A small image classifier, trained from scratch: activation silu, batches of 64.
Rows from block 5 of a small image classifier, named by matrix and row number. Rows with one number belong to one channel. Each number is 128 + 24 x the weight over its row's rms, rounded and kept within 0 to 255. All counts start at 0. Numbers have three digits each.
After each channel's rows are labels from the 100 images, of 14976, where the channel reaches its highest value: "top examples" is what is common among them; "peak on" is the class under the peak. Only what is clearly more common there than usual is listed. The data: small charts drawn from random numbers. In brackets: how many of the 100.
# convs0: expand 3x3 conv (model.blocks.5.convs.0.weight, 288x48x3x3, each kernel summed), inputs 0-47
# convs1: project pointwise conv (model.blocks.5.convs.1.weight, 48x288x1x1, transposed), outputs 0-47

convs0.76:113123172169104139123114132158120162164115081104134118147159118102132153099132147134171167121133147121095085120141090127117098116106135142141172
convs1.76:186169127086157135128133151113141074128124110146137101106130169102149120156161151163132126112078092126131117095131152142140156125113125124126146
top examples: items: five (33); pie chart (31); horizontal bar chart (28)
peak on: data marks (79)

convs0.250:157154096091140107091125107134136102105161149140158140118123102133099107161122104149120131116110130121161173147107178164143163132128144131074123
convs1.250:130089129119117111145129153123142104124154117113099099127126168109119115135128125083091066125122136171146132140133100131112065175124119133170117
top examples: rising (31); scatter plot (25)
peak on: data marks (40)

convs0.266:137118154158092104121122119190114132150122085104087134156116118102157152120143134156175123136114146092127075111141123112128128122114123113146178
convs1.266:125110132157102135158160135202125157173110098113112098168132129094166116080112131130138123143126145108137077126126140137128118104109135144142150
top examples: rising (57); line chart (53)
peak on: data marks (62)

convs0.8:134115156151098120146134137172135117159122063091077144153122119093144139112128146150170129122115130110106081117148118120112097120128123095125169
convs1.8:161141149094134145127144170156130118131084098100130141132099139130152117127118126139129125122109105130139083116168166113104124088122125102102204
top examples: stacked bars (66)
peak on: data marks (62)

convs0.284:114105121092141120158127088105157146126146165129149110095134123122106163123141101073102115168140129166132157169109116107103107111137162117135090
convs1.284:140141125130089120116112126174094102171131088155160102128143125099110118114133133132136153133078127100131086141149132123141161126078103112097166
top examples: pie chart (45); ring chart (38); items: five (36)
peak on: data marks (86)

convs0.34:117089124105122109092133127154087101126116128141114128134145095134106169158085102092155124119094114138150121169151130093129145153118087091089119
convs1.34:171135121152126135120109139190138130157123105126132107167114155118125108106134167125109119133138139131136070134148135154116174119111161152179168
top examples: items: five (34); pie chart (26); ring chart (26)
peak on: data marks (48)

convs0.215:126140164153110144110126137162084134123098107108112120138126111137169145119122138140162114157081111101121073112151116096159148148119097126136185
convs1.215:161144139142159135140183106127097112145078132099095137086113133121159118125130120150139145128115106124115129149188140185135127159133126169119137
top examples: one colour (84); line chart (81); rising (71)
peak on: data marks (60)

convs0.9:134122151130138130145148065140181145136122119100072147158150131125139121134139142143108129106123101126104133101110121118093126124154200087115124
convs1.9:075145165093113150133144147079132139086059123136172124112142123128116138122122122134143100140135157150126115123116127114079127108151087139112125
top examples: peak in the middle (83); area chart (45); line chart (43)
peak on: data marks (70)

convs0.62:104147198145135141143147108148144157136099108078093121151154151131160130121121142141143126131116130135082080116110101103109117143112153133127176
convs1.62:151144126063137138157182137112119095121123133126126094100183137123148088148127124126145128138060093123104132127139131112129110161124111153129130
top examples: peak in the middle (34); line chart (33)
peak on: data marks (56)

convs0.170:151097133122141128111135092157107097116125143109114111160183101151144126185118115134124160121082085124135141115133144141141168133172130104097107
convs1.170:125109159112132125121126164150164108129139097115081128152109184102143085112164161083084106096119138152110128129145135117098103134105147133121138
top examples: pie chart (47); bubble chart (42)
peak on: data marks (60)

convs0.64:118122144168085113098125110174143141113131096103107154209141140135136133146106143155135112099137122136135121085105129106095136107108162118143146
convs1.64:132088110100147135171111102143125139151128103173120095175117139098129099103134133124104123152086104115169118071108164106129119125107144148135127
top examples: ring chart (48); pie chart (31)
peak on: data marks (100)

convs0.70:120124147119142153107158097134176139144092119104108120150168129134125107139135183116115158099123068130082119113140126115124137115159159087100116
convs1.70:095071111116128135151151149135087140077133104181131128104115141129126160171120090138137115153094131129138139123075125099124105148096123135122130
top examples: ring chart (44)
peak on: data marks (63)

convs0.173:120121143172069119104129122173141127120125099106105166212140131134136144146104141145146120112141122130135119085115123108100126102124154106150138
convs1.173:140092125124137128144122112153126134149090092157115102197099133107137129081128143141106111128121108124183093073123164108121133122114129129136152
top examples: bubble chart (61); items: three (30)
peak on: data marks (79)

convs0.82:116097115105117112092147099145144116106114117137117163155137126161125152190101111090116117103111089126162137120124119098106159115124127068106101
convs1.82:117127129135138122137131132125120121178128133143089112166120123097155123085104185121148123172144125128130105125138188141185131132124127163173123
top examples: bubble chart (93)
peak on: data marks (41)

convs0.117:117119149175074118095126113175136143122125096112121158213143128135129144146110142149144126108147125130136118087111124111103130101114154116152142
convs1.117:132107098120133131163113106141127142144113098164123086186123132092135126105129130145112123134119104096166118049113178117130130115107138137146129
top examples: ring chart (54)
peak on: data marks (100)

convs0.177:112138136141114114090130143156132134112130107121123174171074143138108136144099120193114100082133115136152138100103160111128119127097156094109141
convs1.177:076136119101080122113163188115107139097123117127153153126127148139090151145074101145107120121134126150141152111125141092131103132084114112116126
top examples: pie chart (59); rising (37); line chart (31)
peak on: data marks (85)

convs0.253:138073090099127123103103091126111122144140129146138103110168104114096147154140114088133170112090106129135142160165109095106135134118130094100104
convs1.253:132177129141136124129127140144120105132125121212149120178136131117110125131100160159130124139130127127155121112113137137178190114092110155133134
top examples: pie chart (97)
peak on: data marks (100)

convs0.210:122124173150109127137139135167149124148112073078080143161134130106141145120114142145172126117116134121093081125132100111099100131124124104115171
convs1.210:184139129041126144132142138129126084134106106123131111119170131126140102129125130133134131121084091138127089113152142128113122128109090114116170
top examples: stacked bars (49); items: eight (35)
peak on: data marks (60)

convs0.187:130120125115128136112194123128192106115100120112112166136097146149145123175129137079098147118136093126129139118123141136128142087152145101123087
convs1.187:129122097126119077146127147147100137161158112141117054141134112111132139123111142146176100187133147098145124113115132139166112126112117156153133
top examples: bubble chart (94)
peak on: data marks (84)

convs0.197:118123119100142150105150103110136115095121154135136143111125122163115125168108134079078129138120067159153148128130153112135159131145155081108091
convs1.197:131090146128121096075141120147088135156133155121092089114127113093171145108120130151183098142101153130122114156145149113125117149136121102105162
top examples: ring chart (53); pie chart (46); items: eight (37)
peak on: data marks (60)

convs0.137:156096089132114109153120069133148143121137131117153099134183090127101116145161137118138177114137124108139154122120106153104172097145140119139095
convs1.137:183131120126125100118112110163121082120128124201126117139153137101105147156121125138161111147119139133139073110132127136177152139093134146151138
top examples: pie chart (82)
peak on: data marks (95)

convs0.12:139121145100130146124115178131109078125147130111122162089092122116148160128123108114141120159104145139135104185181138148131101137136100144106171
convs1.12:148146152133123130126157155138110104174127110094107149090106126095132103152142144137160148120118118104103076157168159150138122131122106106071151
top examples: items: five (49); ring chart (47); pie chart (45)
peak on: data marks (92)

convs0.58:135117141181093124089115127154146133132121079112132171173121109142123132138114175164127141085163113136137141083125130149110125098143156097129133
convs1.58:129129120103112136114129171117122124076138099124129149092130143110117094141136100126109120130109121115106164066118173102149107129073113115088158
top examples: histogram (57)
peak on: data marks (65)

convs0.135:134134147126114115067129079178117157132131143105141141126111071139140170156122113134140129164122140108149128136122150139163165088102116144126160
convs1.135:104137136126080131111127176151082134140137130138193073126173084134103089110100149101136129119128111117137142128136134105130130108093108128127124
top examples: one colour (98); line chart (82); rising (44); trend: dip in the middle (37)
peak on: data marks (59)

convs0.89:135110149123125097104127111167133102163132083112085152134093113097147145134144138144128109123081126117135101147177156124118134132119127086079167
convs1.89:168146137156088169169119119165068124132125111106131167124154112111148104114167114151144153142120116110105092133135140126149114131095097106149152
top examples: pie chart (73); items: eight (33)
peak on: data marks (87)

convs0.199:136121148129134114101133080148163123148138112103091143159131123108128100148131164146094127097106089142116152118120160146116132120124183066093119
convs1.199:121090182113089136116143161132101137114112114125162119107198133113120109121105093121113127118077129161125119124126152132145084144117090143122144
top examples: peak in the middle (91); line chart (57); area chart (38)
peak on: data marks (49)

convs0.20:107117117124131129090168120144142130097107130128146149168112140179119131168049101128115100089147117139157146119097155106111131101134121136130117
convs1.20:124120106127126190146146120146098118142132105134148130129129161103063119142085117122105145132086130123130102117107133135138139185084131178127124
top examples: one colour (80); scatter plot (44); radar chart (29)
peak on: data marks (44)

convs0.69:155112100116112134108116139134109104080145159120134122139143107154105108172098094164127114069098107115155165123105180141123160122144124122116113
convs1.69:126122083105104107133107127119118123124197136174143148142124129116087125170086106116113126103137141165162132148140153148125131136094107150159096
top examples: ring chart (57); items: five (32); pie chart (31)
peak on: data marks (91)

convs0.190:106138194140134151091134126165120156141090097106139144132113125115140163124105127149152118133089130129133084143135159129136122111117113153109198
convs1.190:177166121130140143153167120141106116158120131109117125118149125091153080127141127139160154177116101091084110129128173132173106138115131138125144
top examples: pie chart (80); items: five (42)
peak on: data marks (96)

convs0.78:116118160114151119154146112138157134175115086106059135138125152091142124115144139142123120114088122131080092137141131118103100150125142102082144
convs1.78:159126141119126161144133123151108159113111118098132133101162121115154112127150044142135124156101105117085098129149140094137081139126118128129168
top examples: stacked bars (57); falling (37); pie chart (32)
peak on: data marks (54)

convs0.129:109148165142124153112150127142159149131100121081113106151152115125153116114139190148119125124134086131095114094105129094130119096142172076130135
convs1.129:096128143092162126163137145129127105096131090151130165126126128109107154186126106143130121114101129142159171116083149122112100171107124127103092
top examples: ring chart (58); pie chart (40)
peak on: data marks (98)

convs0.99:137112115137106154137139091132123116083131136112098133153156116163159102165119151108103130132129061123140145079112136110121165129152158102151091
convs1.99:117128156113142124136115141126132137133129127147130052122147124119165129076141146128166073197107163141118113130108124102127088125139125147129129
top examples: bubble chart (99)
peak on: data marks (94)

convs0.183:126139166147147130113086085164094143158113106139125139125128122107148163120168130181130141140091122115123098136138155132181147138116135140106180
convs1.183:118130178164108136132211115150117139142102128105117140120139106099158118104134107116137128181119133103103136124113175135179126107125122135119129
top examples: one colour (80); rising (64); line chart (43)
peak on: data marks (43)

convs0.164:093160179152110154108127131173115170140088114103150118137131105135138167120111139139158124162119121121125074116117119095151130101109129138145173
convs1.164:145159134113153113126202143116116110126120121126111103090133174123145083130120123141118110122055129128124125115134140135138157166114118154105168
top examples: items: five (31); pie chart (27)
peak on: data marks (68)

convs0.259:104135154180093144112115126162128167143100099126169127163134089135115167097117151142147150134168130123133115085115109126132117089146145128171129
convs1.259:131139127129119128118127172117129101085153098136106139097108182109137138159171139162087112099119158110122162093118128136124151126085123117089157
top examples: ring chart (58); pie chart (29)
peak on: data marks (95)